python train.py --dataset="small renderings of single solids in any pose" --width=128 --layers=6 --bias="all" --tie_embeddings=false --beta1=0.95 --eps=1e-08 --final_lr_fraction=0
Rows from block 2 of a small autoregressive pixel model, named by matrix and row number. Rows with one number belong to one neuron. Each number is 200 + 20 x the weight over its row's rms, rounded and kept within 0 to 999. All counts start at 0.
After each neuron's rows are labels from the 100 images, of 14976, where the neuron reaches its largest size: "top examples" is what is common among them. Only what is clearly more common there than usual is listed. The data: small renderings of single solids in any pose.
# gate: MLP gate (model.blocks.2.mlp.gate.weight, 512x128), inputs 64-127
# fc1: MLP up (model.blocks.2.mlp.fc1.weight, 512x128), inputs 64-127
# fc2: MLP down (model.blocks.2.mlp.fc2.weight, 128x512, transposed), outputs 64-127

gate.107,166,239,203,204,182,187,193,193,177,196,222,182,215,217,207,170,221,171,189,190,233,180,182,212,198,230,188,172,219,185,188,206,215,196,162,203,228,203,229,185,213,159,215,220,165,175,224,206,211,189,168,222,214,188,222,211,207,186,165,174,174,219,189,214
fc1.107,237,196,198,184,186,193,205,236,219,207,220,256,193,212,192,196,206,182,202,182,207,187,208,173,245,174,218,222,217,226,174,251,183,244,211,200,209,176,201,177,208,226,190,190,193,209,196,172,237,198,216,185,213,207,207,193,166,199,222,211,201,184,207,227
fc2.107,206,190,164,196,199,228,215,203,188,226,170,186,195,165,204,224,201,178,181,174,203,182,174,214,252,179,204,182,222,218,199,189,175,192,191,213,214,185,176,176,253,200,207,209,184,191,206,181,236,216,197,224,189,160,188,225,164,208,158,208,214,157,214,215
top examples: blue

gate.179,190,198,203,224,205,194,193,222,164,204,231,214,211,221,171,193,203,175,186,228,203,209,223,234,202,206,206,203,187,169,184,181,181,216,191,216,196,176,188,156,189,192,207,203,220,176,158,202,233,163,231,181,201,204,140,219,176,196,195,205,188,186,200,213
fc1.179,200,193,217,224,192,213,247,201,207,183,230,180,197,216,193,209,199,191,163,192,168,221,206,221,216,215,171,198,225,220,204,227,244,253,202,180,186,163,205,212,178,225,199,199,224,249,171,191,226,205,182,219,236,196,217,206,242,188,207,193,167,235,218,178
fc2.179,196,177,210,215,197,167,212,221,178,253,187,183,185,215,234,199,214,208,157,213,210,194,197,219,197,220,214,205,181,188,174,213,191,236,157,190,202,224,241,151,205,204,233,186,211,138,202,188,214,210,232,184,196,197,142,209,171,229,200,205,154,154,228,190
top examples: yellow; spring

gate.511,180,205,193,201,238,228,208,193,214,221,183,210,238,204,185,195,207,151,181,183,180,194,203,209,238,166,169,173,198,192,218,206,207,198,188,173,204,185,187,197,230,174,203,210,226,213,184,182,188,204,177,187,209,239,213,151,227,218,214,204,220,190,209,206
fc1.511,237,214,211,183,203,192,209,214,185,200,179,207,185,196,200,140,222,174,204,193,218,212,213,138,204,164,212,203,179,176,229,228,235,193,232,201,164,203,180,205,218,174,176,191,216,191,177,201,197,215,218,216,182,196,183,232,197,181,178,188,206,226,214,211
fc2.511,190,174,175,222,188,193,228,153,202,196,233,208,211,143,222,183,204,184,196,212,175,185,149,203,168,191,165,209,212,198,216,175,194,194,171,171,184,196,226,207,202,190,188,191,181,212,211,209,207,210,216,222,216,184,210,200,197,140,200,203,234,180,174,196
top examples: blue

gate.33,220,217,213,223,188,202,245,190,193,178,202,189,216,258,226,191,247,178,200,193,213,203,150,198,188,223,213,206,237,211,181,201,184,236,233,222,203,166,185,207,234,207,209,174,186,191,215,186,185,198,189,193,165,222,209,168,211,179,214,199,152,192,188,233
fc1.33,183,200,209,205,190,222,208,193,212,192,157,179,197,160,221,179,184,213,223,212,212,201,213,215,195,214,207,203,213,193,239,208,211,183,172,223,204,198,163,231,227,153,196,210,192,188,208,231,202,193,180,187,212,214,234,222,219,204,215,180,177,242,214,192
fc2.33,191,220,220,203,196,218,221,204,161,175,205,180,187,184,222,187,224,221,202,209,237,235,199,173,192,229,202,175,186,205,219,199,216,190,181,211,219,184,171,182,212,178,210,228,174,192,216,230,198,172,197,192,202,195,181,218,194,193,215,189,196,212,196,192
top examples: metallic; sphere; egg

gate.63,203,206,191,187,178,223,197,209,205,184,205,203,214,208,205,198,200,239,214,203,225,169,181,174,174,164,193,263,228,211,188,194,234,207,203,163,136,199,217,223,193,215,192,214,199,179,231,190,204,170,200,197,200,202,188,188,192,190,197,172,196,232,238,193
fc1.63,224,215,204,221,202,198,175,215,177,215,246,198,184,222,172,179,194,202,195,161,188,199,232,173,209,183,174,215,183,207,207,200,223,215,169,196,189,218,207,230,201,180,199,230,190,208,201,213,164,196,196,212,247,186,195,212,215,206,202,219,206,220,194,182
fc2.63,197,206,226,208,209,149,186,166,205,163,174,172,178,173,193,199,207,206,203,208,178,190,182,210,206,233,212,170,153,204,192,227,168,194,219,202,207,207,190,176,171,209,246,199,186,179,177,195,191,241,188,163,199,193,242,182,214,217,224,165,164,179,213,181
top examples: torus

gate.303,198,213,193,223,184,232,201,206,211,196,183,194,220,225,205,183,228,206,175,206,198,183,181,209,203,210,188,201,236,207,195,224,184,223,183,221,199,199,213,213,204,199,180,187,196,189,225,209,213,177,173,208,199,181,243,184,212,156,237,191,195,200,196,233
fc1.303,224,198,155,244,223,207,178,188,215,219,220,191,157,216,154,193,208,217,197,185,192,192,200,185,216,185,190,191,177,197,200,230,196,179,190,250,239,184,204,204,206,244,216,204,194,205,203,197,199,161,210,244,212,175,220,203,179,208,223,198,193,196,182,230
fc2.303,202,180,178,207,240,182,188,178,202,209,207,197,191,185,148,178,187,199,203,156,192,160,186,196,226,214,226,187,184,187,203,218,189,187,226,254,187,204,201,197,196,226,197,202,192,208,201,191,203,230,216,232,172,217,201,168,180,214,218,170,171,192,188,194
top examples: torus

gate.214,232,147,208,207,221,168,199,190,202,203,163,206,243,182,183,157,197,194,213,198,207,196,169,181,231,177,181,228,177,168,214,179,193,206,213,200,222,202,224,211,176,214,188,163,193,187,191,209,186,194,196,207,187,219,195,186,226,212,206,185,196,153,193,187
fc1.214,203,214,165,180,182,208,199,229,200,193,213,206,193,203,182,240,209,181,193,187,212,191,198,159,200,205,162,215,199,247,192,249,194,193,186,208,166,194,219,201,194,214,201,234,176,190,211,203,192,149,196,229,222,202,195,185,227,189,193,186,220,174,234,200
fc2.214,205,152,251,193,219,205,203,209,215,195,185,205,196,193,193,181,190,179,196,186,214,206,217,189,213,193,216,221,190,190,182,163,177,181,214,184,237,185,186,206,178,207,188,189,225,190,186,187,204,194,169,218,192,227,197,214,174,199,176,199,190,192,158,217
top examples: red

gate.462,197,178,191,208,158,201,180,246,211,197,177,187,211,193,179,188,221,237,210,204,206,227,224,210,191,203,203,239,172,181,189,195,228,174,202,185,185,184,204,233,212,204,189,191,222,180,174,193,186,197,221,177,188,173,205,163,181,191,203,203,176,213,197,211
fc1.462,205,191,221,183,180,207,193,178,193,177,212,207,213,202,193,226,214,155,187,178,207,229,198,225,199,183,203,202,185,197,214,210,214,201,192,180,177,201,175,202,206,189,217,245,229,207,198,209,187,188,229,198,166,202,202,185,168,199,192,190,202,216,202,197
fc2.462,226,218,216,214,225,209,205,195,214,187,184,164,167,208,153,192,219,208,172,191,170,187,205,126,222,217,212,170,221,203,207,193,251,198,202,202,227,238,206,188,191,230,188,176,188,176,201,197,216,185,191,204,215,222,208,223,199,192,165,225,180,177,197,204
top examples: red

gate.186,199,179,197,185,198,197,182,184,218,201,190,190,176,204,205,175,235,227,208,207,210,226,181,198,193,219,182,184,184,235,243,202,202,188,177,207,200,236,184,210,170,168,209,198,189,166,211,234,175,184,248,215,208,219,190,214,180,160,177,223,209,195,177,166
fc1.186,170,195,223,207,209,153,205,180,189,196,189,218,211,189,220,175,200,214,214,217,210,170,145,184,203,242,171,205,200,189,214,235,213,210,219,176,231,192,195,201,208,209,181,206,186,202,209,209,207,190,226,212,176,202,186,209,176,175,222,191,186,207,188,203
fc2.186,211,226,198,228,230,211,168,205,188,222,217,220,209,184,208,220,198,183,197,188,191,181,194,230,180,174,195,189,230,222,210,220,186,206,184,188,161,193,219,197,231,172,201,198,177,203,212,192,179,239,199,203,227,199,198,152,209,202,215,202,202,221,229,185
top examples: metallic

gate.283,199,208,204,209,192,223,204,199,195,205,205,216,204,282,208,202,249,217,202,179,196,196,152,189,194,197,198,201,217,184,170,227,197,236,229,194,216,172,209,186,231,224,176,197,196,184,192,218,188,218,196,229,174,200,212,180,195,189,190,196,208,231,199,196
fc1.283,219,185,173,197,208,185,187,198,236,198,198,214,206,228,233,220,235,245,193,204,239,219,196,222,220,206,220,201,197,201,213,190,185,196,200,176,198,218,170,191,170,221,197,168,203,209,219,222,222,186,183,194,176,198,211,228,202,244,176,189,182,202,168,189
fc2.283,195,199,187,183,208,220,206,206,190,213,229,219,227,163,192,189,147,194,188,239,201,207,189,194,216,209,200,218,194,184,170,242,219,197,187,189,173,212,251,209,192,205,170,194,177,206,214,190,184,218,193,200,250,211,217,185,217,198,199,208,203,217,184,218
top examples: metallic; light from: behind the camera; pink

gate.262,201,192,208,193,196,201,216,206,180,194,194,185,236,216,198,186,208,204,225,188,190,213,199,186,184,194,183,187,187,181,201,233,192,207,227,203,253,216,194,203,182,235,209,178,205,217,203,202,198,162,198,176,198,189,200,179,169,226,254,181,218,172,184,210
fc1.262,204,220,205,181,204,190,170,207,182,194,200,198,178,206,196,180,222,200,213,188,207,218,175,170,191,218,204,177,228,165,176,216,180,214,194,208,219,177,221,212,200,211,180,148,207,197,245,199,226,214,181,204,206,204,208,191,187,160,229,167,217,210,182,184
fc2.262,195,207,209,182,231,219,199,195,150,192,219,186,188,218,204,222,167,217,213,198,250,174,230,192,214,200,224,221,195,212,223,202,211,223,223,211,173,228,189,196,209,175,226,214,199,189,188,244,203,218,213,207,165,197,175,188,167,242,212,221,228,198,180,214
top examples: yellow

gate.291,196,206,188,223,156,200,214,198,223,202,189,173,192,195,195,193,201,223,218,199,208,262,183,200,186,197,213,200,178,187,187,209,183,256,214,168,162,162,185,194,205,183,223,197,196,198,199,193,199,188,183,177,198,204,248,184,195,182,218,194,211,208,244,166
fc1.291,218,200,168,221,178,201,198,242,200,183,188,187,210,197,206,204,176,213,206,211,225,213,219,196,189,192,196,222,206,192,177,219,186,200,206,169,185,172,216,140,230,197,181,182,206,192,222,270,185,206,195,190,186,199,204,174,230,176,198,258,166,187,228,181
fc2.291,202,164,177,194,187,204,215,180,207,196,208,199,179,166,244,207,176,192,211,232,218,155,200,198,173,196,161,178,215,206,189,164,211,156,185,210,235,185,226,202,210,216,190,181,182,181,184,223,230,218,207,191,208,190,195,206,225,204,215,202,167,198,172,217
top examples: purple

gate.504,250,154,214,186,224,195,174,191,177,185,202,192,203,206,199,172,199,183,196,165,211,198,210,184,185,210,186,189,197,139,212,203,183,235,192,229,198,195,193,207,175,189,186,170,209,198,216,222,222,212,230,201,213,190,186,190,242,202,197,204,197,205,191,182
fc1.504,196,234,206,191,195,188,185,169,187,179,174,225,217,205,195,194,193,180,204,175,211,191,215,160,199,180,183,210,187,204,214,204,210,209,217,206,220,181,183,248,201,241,201,227,209,216,214,175,174,191,193,246,196,169,186,170,173,172,172,198,197,221,215,189
fc2.504,199,186,198,191,188,241,222,239,216,209,190,214,203,230,183,195,205,198,202,191,198,201,208,210,193,203,176,179,193,187,228,180,194,193,253,205,202,206,177,171,198,203,196,177,199,184,193,188,177,237,201,194,179,236,213,174,180,211,196,221,203,216,174,210
top examples: red

gate.363,200,198,200,162,154,190,206,220,209,204,216,165,195,212,175,197,227,202,176,190,169,195,205,188,170,198,188,188,179,215,186,191,194,235,173,163,174,217,205,204,202,205,227,178,215,156,213,200,205,180,218,249,210,209,194,200,207,201,210,198,213,221,161,182
fc1.363,199,236,187,208,207,184,223,199,212,216,209,240,177,213,204,220,169,216,204,227,179,202,190,226,181,201,223,189,225,240,175,219,224,200,183,205,201,207,218,185,192,245,179,220,184,187,215,190,190,202,177,212,207,222,210,221,187,221,260,210,189,206,166,173
fc2.363,222,216,203,195,196,191,229,171,190,211,215,218,181,188,214,180,222,174,159,195,198,175,211,183,209,198,213,205,189,182,187,191,192,208,179,202,244,208,219,200,221,194,202,193,234,206,202,183,183,185,229,186,194,137,202,209,227,207,177,242,188,202,205,199
top examples: metallic

gate.90,220,230,231,198,161,172,169,195,207,168,205,214,206,206,167,187,205,238,196,195,196,175,204,181,190,172,193,182,193,236,185,215,211,211,215,191,208,192,205,192,183,230,227,191,216,196,225,172,219,176,214,239,197,180,192,202,196,205,203,215,207,207,195,214
fc1.90,190,186,205,181,201,205,212,181,180,238,206,170,193,198,210,208,208,167,226,191,185,206,184,251,194,209,186,186,229,226,208,179,209,251,202,194,219,207,167,162,198,167,237,189,199,213,185,206,202,208,245,164,192,180,199,185,200,208,205,193,192,200,188,194
fc2.90,206,202,177,188,177,142,191,228,184,224,191,219,248,220,201,226,203,209,190,208,152,175,209,205,193,182,205,174,190,208,226,185,217,188,170,178,179,208,234,198,189,250,194,185,194,178,212,190,218,211,196,247,217,212,180,204,188,219,194,203,245,175,221,198
top examples: spring; red; cube frame

gate.210,188,190,196,219,197,171,212,195,188,201,216,182,206,190,213,183,217,159,191,184,202,195,180,169,184,199,193,190,179,214,208,186,211,214,193,214,213,208,214,200,192,197,215,222,193,238,221,196,189,216,232,200,186,221,212,205,192,210,173,140,214,196,205,205
fc1.210,195,216,201,197,182,226,223,179,195,197,210,232,228,235,149,233,234,223,201,177,194,172,257,189,222,209,186,197,197,202,182,207,218,204,198,201,173,217,216,220,190,173,238,205,232,175,185,168,178,220,228,227,186,198,186,191,206,192,202,234,183,177,205,190
fc2.210,190,206,208,230,187,174,174,213,204,189,195,189,194,168,224,191,186,198,202,199,221,207,207,210,181,165,221,209,191,187,216,199,170,225,170,195,219,192,190,178,217,210,185,221,209,225,186,173,236,186,202,175,224,212,199,215,201,216,225,216,214,214,196,187
top examples: blue

gate.136,216,203,189,204,207,193,193,211,191,203,188,233,202,196,190,183,203,187,216,211,200,182,206,174,192,196,171,185,179,202,209,208,225,157,210,194,236,257,199,184,185,201,203,219,189,184,206,239,231,196,204,222,181,195,190,174,166,213,192,197,186,211,183,210
fc1.136,209,198,196,204,203,166,204,189,214,193,201,239,188,184,232,206,185,174,189,205,199,188,194,150,229,189,198,182,232,206,183,200,201,207,175,213,211,185,210,156,210,201,176,218,217,222,196,187,200,189,178,172,190,202,180,220,218,207,194,205,166,140,190,203
fc2.136,199,219,195,205,187,219,176,186,182,184,128,172,207,195,196,174,204,195,128,223,189,213,172,199,204,193,221,218,212,199,201,207,196,204,201,212,205,247,213,195,224,215,231,206,248,219,187,187,185,186,199,196,178,214,180,184,192,194,192,217,204,229,189,209
top examples: purple

gate.226,205,199,184,219,184,232,202,178,200,198,188,192,244,210,214,207,204,205,197,206,175,185,192,216,214,177,157,207,214,206,199,176,175,234,198,164,197,197,202,201,213,203,211,196,196,241,213,188,225,179,173,214,193,163,230,206,188,213,229,213,205,168,194,226
fc1.226,181,189,216,173,248,199,193,200,213,217,197,222,189,180,209,191,194,188,198,177,205,252,196,233,204,198,227,223,172,190,176,210,200,234,195,164,207,217,204,186,196,198,195,203,195,243,199,193,199,236,229,196,199,220,183,195,228,165,168,174,185,198,209,207
fc2.226,188,218,224,188,210,173,215,182,181,227,174,218,226,183,174,236,228,188,192,181,204,229,198,220,181,185,215,174,208,188,191,192,211,200,170,200,203,218,199,154,206,161,196,195,204,197,222,205,233,224,229,216,211,207,189,225,206,189,193,224,213,217,209,228
top examples: torus

gate.265,217,206,182,207,166,223,210,224,178,213,160,204,214,219,210,198,221,218,175,215,224,190,192,215,199,207,208,193,247,260,215,220,173,186,189,198,206,218,193,208,192,211,210,170,184,237,215,212,173,198,181,179,175,203,228,193,183,185,170,166,191,204,196,206
fc1.265,219,172,238,211,216,196,204,219,204,209,214,197,178,200,215,191,197,152,196,171,176,236,194,206,205,205,235,212,218,195,200,185,215,173,197,196,196,190,204,227,218,234,224,237,190,197,197,217,189,197,186,200,198,191,195,201,238,211,186,184,182,210,199,197
fc2.265,211,177,209,206,209,182,245,190,199,237,201,196,182,185,170,214,187,204,190,206,166,207,210,221,247,236,209,189,217,194,177,207,189,198,183,192,184,195,197,207,224,224,191,194,204,203,197,190,211,225,194,196,163,125,212,201,250,230,204,176,188,200,202,191
top examples: metallic; sphere; egg

gate.252,183,209,170,186,200,174,201,195,206,162,193,233,219,224,214,203,204,247,186,240,234,219,185,220,179,182,205,207,161,206,192,248,198,192,198,195,210,204,189,143,192,207,195,195,174,201,209,204,202,190,217,198,184,188,205,179,201,218,240,192,184,177,203,214
fc1.252,185,192,204,201,197,198,148,189,172,195,206,198,188,183,238,170,173,214,213,207,194,185,174,192,200,187,193,221,206,184,167,217,199,237,194,226,178,174,196,202,185,216,182,243,185,197,207,177,211,177,181,192,186,175,215,165,178,189,194,216,171,173,189,181
fc2.252,200,198,163,176,187,143,214,167,219,192,226,192,188,205,191,200,199,194,187,186,190,220,218,211,155,221,203,186,196,214,211,207,230,197,222,180,228,226,188,199,222,199,225,193,220,191,186,212,181,221,246,189,176,219,190,218,197,205,199,179,201,229,205,216
top examples: spring; cube frame

gate.34,186,215,199,179,217,218,184,228,204,200,186,205,209,194,200,198,191,218,204,178,203,205,203,187,177,192,195,182,190,188,189,170,221,230,200,194,231,225,208,221,217,200,224,175,191,155,196,206,182,197,215,216,188,186,227,184,173,252,195,233,174,199,213,199
fc1.34,182,211,192,186,232,217,211,175,235,200,193,193,198,196,198,219,182,182,179,183,201,155,205,210,203,200,181,190,194,236,201,196,188,162,204,213,189,219,212,188,177,226,204,239,188,230,249,257,202,192,186,202,207,199,206,227,187,211,227,214,213,237,173,226
fc2.34,189,202,204,196,238,211,197,181,182,199,242,220,157,200,199,212,224,196,185,187,198,194,216,229,195,190,138,214,186,213,194,197,202,180,207,184,204,244,197,188,218,195,213,243,201,180,201,200,222,196,190,187,258,211,179,164,196,214,199,178,207,193,231,176
top examples: blue

gate.439,203,207,207,184,204,152,184,223,206,188,239,190,191,225,210,217,199,201,203,198,188,172,218,185,196,200,219,216,220,213,194,163,214,202,199,190,208,218,192,199,198,235,217,176,215,214,225,194,205,190,228,181,199,181,167,191,220,159,163,177,218,236,172,175
fc1.439,220,255,153,218,256,190,206,187,196,174,198,195,213,203,224,199,204,195,192,225,195,151,197,239,197,188,174,207,215,256,198,198,188,197,190,193,188,183,196,228,233,219,211,188,196,246,194,204,204,195,203,194,185,198,196,155,196,180,205,184,192,221,204,187
fc2.439,175,207,212,182,181,198,242,186,169,239,179,221,199,198,160,188,199,187,188,182,177,228,190,211,199,164,183,196,215,188,222,204,209,190,217,169,229,210,214,217,214,159,203,203,201,239,186,205,184,206,176,177,180,195,205,202,185,199,150,225,192,193,219,199
top examples: red

gate.105,200,198,199,211,185,229,216,232,161,210,191,194,201,227,237,208,211,198,188,183,199,224,185,207,169,200,158,207,247,205,203,216,197,204,181,201,167,193,173,197,223,191,219,186,221,193,206,216,182,196,205,199,156,183,215,185,190,160,200,185,206,250,224,200
fc1.105,215,194,203,198,220,216,235,159,234,200,199,216,206,208,231,201,172,196,200,195,149,206,207,172,176,176,180,200,201,197,193,252,199,221,180,226,190,190,225,204,200,213,213,203,188,192,205,213,200,205,206,224,207,191,231,233,190,208,227,248,203,193,189,183
fc2.105,232,184,191,211,212,231,170,192,226,170,188,202,175,183,240,216,193,221,198,187,181,242,200,162,208,212,199,201,200,195,205,237,193,206,204,236,183,219,203,192,209,191,214,201,195,188,205,215,173,144,202,205,170,181,200,213,158,199,257,226,201,188,187,193
top examples: metallic; sphere

gate.196,234,195,187,172,195,183,238,227,169,163,200,201,220,204,203,224,221,235,203,234,229,241,193,214,216,208,211,222,198,230,202,206,222,166,169,189,222,203,196,209,212,182,206,169,193,228,200,211,201,187,205,240,211,197,229,209,216,176,218,178,207,179,194,227
fc1.196,209,192,204,152,220,208,221,189,198,177,191,194,193,210,193,188,205,210,202,188,206,188,216,233,255,198,201,160,192,151,191,186,261,198,221,179,220,212,167,202,176,214,211,199,213,205,191,209,192,197,252,190,199,193,165,206,177,211,216,201,207,173,205,159
fc2.196,215,199,186,194,177,213,220,259,158,198,206,144,171,204,192,173,185,226,198,174,198,171,166,178,194,211,210,242,205,234,208,205,199,192,225,203,207,176,193,217,200,168,187,217,203,191,207,256,181,175,191,238,215,213,242,172,220,211,185,177,164,221,230,195
top examples: yellow

gate.0,193,203,183,208,177,171,208,212,190,185,177,193,248,186,206,208,204,206,195,219,241,190,183,193,210,225,187,183,168,216,209,159,204,168,202,216,222,213,186,216,163,214,202,196,218,208,216,222,231,220,231,200,170,208,209,209,203,232,190,217,232,194,182,170
fc1.0,189,215,224,159,258,208,190,179,222,229,202,198,211,200,237,213,229,173,200,205,169,213,204,187,167,209,238,222,234,174,224,242,209,183,208,223,191,189,197,194,235,210,199,187,216,199,205,221,194,201,200,233,204,163,205,181,228,224,208,234,211,219,220,182
fc2.0,187,200,163,249,182,163,198,199,223,179,215,197,206,200,213,221,198,226,171,209,230,197,180,188,219,219,199,193,167,190,189,158,203,204,192,190,226,197,184,187,134,177,163,215,204,200,199,214,245,210,210,188,209,212,208,219,201,240,216,180,213,174,203,221
top examples: dotted; orange

gate.121,272,211,176,144,191,234,204,233,193,200,214,201,203,224,228,191,199,206,184,199,221,187,198,207,197,188,159,200,195,196,184,191,200,200,204,228,190,222,190,183,192,223,220,183,221,241,187,219,198,162,215,212,193,225,244,215,220,214,183,198,194,214,200,210
fc1.121,213,214,199,180,206,175,193,175,178,201,203,210,199,209,247,227,193,207,193,203,199,219,210,234,220,209,197,223,191,236,200,233,224,194,182,192,187,196,191,181,237,218,210,209,196,203,217,211,212,184,216,189,193,193,251,225,229,227,200,244,202,219,219,211
fc2.121,233,196,172,179,216,205,194,207,174,200,217,214,212,231,233,170,182,200,199,209,204,210,221,234,237,208,188,201,165,196,198,205,203,184,214,207,191,220,190,192,206,190,163,205,201,265,196,222,225,148,249,178,175,228,210,195,223,221,181,222,197,181,207,206
top examples: dotted

gate.11,193,202,178,196,220,201,205,202,198,214,209,181,239,198,219,188,198,199,194,171,205,207,198,203,188,190,196,208,223,178,184,142,208,207,197,221,245,214,190,160,204,180,207,126,192,171,222,198,201,205,215,163,218,211,166,225,211,204,196,197,216,208,179,212
fc1.11,201,263,211,214,166,192,219,198,207,180,213,185,163,204,202,192,203,193,198,184,162,201,234,193,210,223,218,203,190,229,206,213,218,177,177,189,193,197,218,187,198,205,223,199,195,203,194,206,209,221,206,201,206,185,194,216,196,243,174,188,189,212,185,192
fc2.11,226,199,189,218,202,195,217,178,193,166,203,213,188,171,189,242,212,202,213,225,194,203,213,184,207,196,233,219,166,191,214,233,184,210,211,246,177,183,209,203,204,246,196,223,202,189,179,212,163,215,170,183,185,199,225,206,197,226,227,188,174,185,200,183
top examples: yellow

gate.433,197,228,200,241,226,233,178,170,171,204,179,213,195,192,238,220,212,184,193,176,215,209,196,208,228,205,226,213,241,192,212,256,214,202,193,178,177,193,203,186,205,182,172,234,207,234,195,208,189,191,206,155,178,200,204,176,198,192,196,205,210,221,205,169
fc1.433,151,212,236,209,152,196,201,163,200,229,189,211,208,192,221,159,212,176,184,225,192,219,173,193,226,220,215,197,208,158,211,188,210,202,195,186,244,203,211,206,207,173,179,213,171,198,236,193,220,203,176,188,193,171,207,194,187,185,187,230,199,162,206,169
fc2.433,195,232,209,192,206,212,182,171,204,227,167,193,181,179,239,202,196,194,201,205,187,211,187,207,221,167,202,198,222,175,197,208,203,213,200,191,154,197,180,216,254,140,202,211,200,164,176,193,213,200,224,179,177,190,171,199,201,206,210,226,233,217,212,199
top examples: metallic; sphere

gate.176,193,236,210,196,182,193,203,231,170,239,156,196,199,222,199,218,210,198,179,208,212,212,176,211,245,197,157,189,217,200,199,183,235,196,242,209,199,198,211,180,208,186,210,211,198,181,207,195,189,204,186,193,195,191,226,203,215,216,182,179,198,217,218,207
fc1.176,246,193,190,257,191,189,137,189,184,230,228,179,195,213,213,198,201,205,176,194,199,193,210,187,209,183,167,198,223,229,186,206,140,195,187,199,170,208,195,193,219,152,194,185,206,197,190,178,239,171,210,199,198,186,198,230,177,185,191,234,197,171,203,193
fc2.176,196,169,203,227,192,204,191,184,194,197,186,186,211,211,209,185,204,166,178,184,186,168,190,214,188,184,167,196,212,154,220,176,175,192,226,202,186,195,193,197,217,175,205,161,195,199,195,205,203,216,161,221,203,194,177,202,197,172,229,227,243,164,211,200
top examples: dotted; checkered

gate.135,187,203,196,200,185,208,200,176,188,216,219,167,190,204,208,171,193,237,210,185,204,203,220,207,172,209,194,218,190,152,185,199,202,210,181,236,174,155,193,159,192,185,237,173,215,147,185,200,185,187,220,189,188,208,233,195,212,192,142,211,183,199,218,164
fc1.135,191,181,203,194,235,226,204,189,202,200,207,204,227,208,202,180,200,210,180,187,205,178,222,195,183,197,174,223,206,210,191,221,193,178,209,242,207,205,198,190,218,200,168,231,212,190,187,244,196,188,195,204,202,201,154,222,243,188,179,205,187,197,186,236
fc2.135,173,178,174,147,193,204,206,193,181,225,185,208,163,215,196,210,216,181,164,226,202,178,224,184,163,223,196,226,178,206,160,221,201,191,199,198,181,223,199,188,199,196,177,223,201,188,195,193,187,186,212,210,174,217,181,201,202,196,212,197,184,224,209,187
top examples: purple

gate.54,239,202,187,228,139,206,224,216,217,197,199,185,191,203,179,169,211,218,199,178,166,206,239,163,216,232,177,215,229,191,215,205,219,202,187,214,206,193,191,204,228,191,168,180,213,149,161,222,180,209,195,177,209,216,208,190,191,246,246,186,181,214,178,222
fc1.54,188,223,224,180,216,179,182,214,192,185,207,195,228,200,212,211,157,177,204,207,185,175,214,227,167,196,177,218,211,181,205,159,185,208,214,146,201,179,188,168,170,201,198,235,209,189,193,216,200,209,199,190,203,178,184,123,216,193,179,234,226,196,208,203
fc2.54,204,205,191,232,160,258,203,214,200,179,206,208,179,196,210,160,185,228,195,204,222,162,195,217,183,189,207,209,206,226,189,200,164,201,207,217,201,177,196,192,190,207,182,196,222,188,215,210,184,166,156,176,201,187,193,192,197,165,222,212,204,183,199,195
top examples: blue

gate.39,166,238,190,223,199,225,197,182,217,180,199,198,191,208,207,207,190,192,189,189,212,201,196,200,171,214,206,200,208,213,210,211,203,213,216,199,144,168,196,193,189,225,191,188,199,195,240,221,204,201,208,188,212,222,223,180,183,181,196,185,191,206,201,167
fc1.39,193,222,209,203,210,211,216,208,236,199,197,179,183,197,209,210,200,183,211,207,181,194,211,221,189,184,230,182,184,199,193,179,202,213,215,190,161,174,177,186,199,199,194,183,220,229,243,199,241,170,203,206,208,213,237,174,196,179,194,180,168,192,205,160
fc2.39,232,200,178,191,159,181,186,229,231,168,177,209,191,205,203,180,199,215,181,220,173,209,188,192,207,223,207,191,235,180,198,197,209,230,169,230,185,161,222,241,229,200,194,159,197,193,206,163,184,176,208,188,183,205,221,210,227,190,208,236,218,229,191,202
top examples: blue